From a checkpoint of a small image autoencoder: 10500 steps.
Rows from block 3 of the decoder of a small image autoencoder, named by matrix and row number. Each number is 128 + 24 x the weight over its row's rms, rounded and kept within 0 to 255. All counts start at 0. Numbers have three digits each.
After each channel's rows are labels from the 100 images, of 14848, where the channel reaches its highest value: "colour at peak" is the nearest of a few named colours to the mean colour under the peak. Only what is clearly more common there than usual is listed. The data: made-up road signs on poles.
# conv: 3x3 conv (decoder.decb.0.1.conv.weight, 64x64x3x3, each kernel summed), inputs 0-63

conv.21:180169110137189127126078143147124106122134054168136135103138142138107139111124140138123101149145105149107133130134145130138074160116157112113093120145111150113109138103154116153120126139151098
colour at peak: pink

conv.48:151132121155115168124145140124151131080162139122152141117161123118160105123127138148132101152148087164119142173127092118091129159197142119109140139134118130104107126160175090137147165137113102
colour at peak: brown

conv.10:131124093127121128120177124127117155110098136105160101119146127153091097131138113113147108123130124075139071156132147109148119087166149109131077091112098156147140087097107123148146135109132095
colour at peak: black

conv.57:105127150109137098140133135110145141107135152156163141136181127114131112132074123101158120145134171063131120186098106109131170116128159100178133103104126138145107143106120128109107124141150125
colour at peak: black

conv.63:145153123159126123104151135116131151114106136124165100110156099181130129117105085107100102146108168124127132115155129154149149172134142138142168140161096126131157039115118103135135126124124131
colour at peak: pink

conv.25:067131119129081115137158139126149141099107111111149161106086170144141112091126088120095131116135105117109096140114135115106136135112120118110146117070128181119110144149100169109108143121151156
colour at peak: black

conv.6:158099115165116140190101127137125128159162116156124107170128182154126119135134138138133168101130095098123150137158121135141093158152127095130152134118147127141085140099187134102122151116127104
colour at peak: pink

conv.9:112126180096170158104123146123173121164124134102145108140151158138121154134134102136124139143169126177137161098138157142147179132144147169150138097149152120150139151155123156131164118139097108
colour at peak: grey

conv.22:119138168142124159136101193133135147130123158109156102033145129145143124086174162121124122134122129158114130134130108160120110154112127140139109141096133119148098136169118140109144146136120104
colour at peak: black

conv.2:115168106176135075144121117121099103123099091118097123159144090128112130121129131111112100147121150111130114170138183150130129086116107172125110110118166162153148101135138119098102156127107153
colour at peak: pink; white

conv.52:133133149151072142095171092125110148126124132137119122149136145127130111147107148124060138121157111101135104105110116149173139151125143128085150150151150124084190120169137123113149106103139132
colour at peak: black

conv.14:149143101121132116099113112107118161155125120126129133130062111149133117124064114181142174124108152119115103134140144134170185135144139131128093083106111117116114121110138143126133095129117180
colour at peak: grey

conv.54:160137104124102101136115121108105111112117168128149110159131121067144138120139122127119125083155098110125099105118143161120185102165142096100110096177111094125137126130173128103122141139086124
colour at peak: black

conv.0:133129123115125106128149115135112119117072162088073100109147123069128132085117128127136126131126146143120162145142137119152175107083120119065143142109150135143129124148085096111132096126155145
colour at peak: brown

conv.51:136152120121107127138130156118129123129156091090163142130128103109118067082149110124104136081095080123116120119143118159155160129148152120114103128130128131072126100086113136142163146104172111
colour at peak: black

conv.1:106136105132107132138102119124057157133122160134169142146098095142124109143143144144133097072135111109136087097112104121160143151147099138144135097103104127150153136160178131108081129117124113
colour at peak: black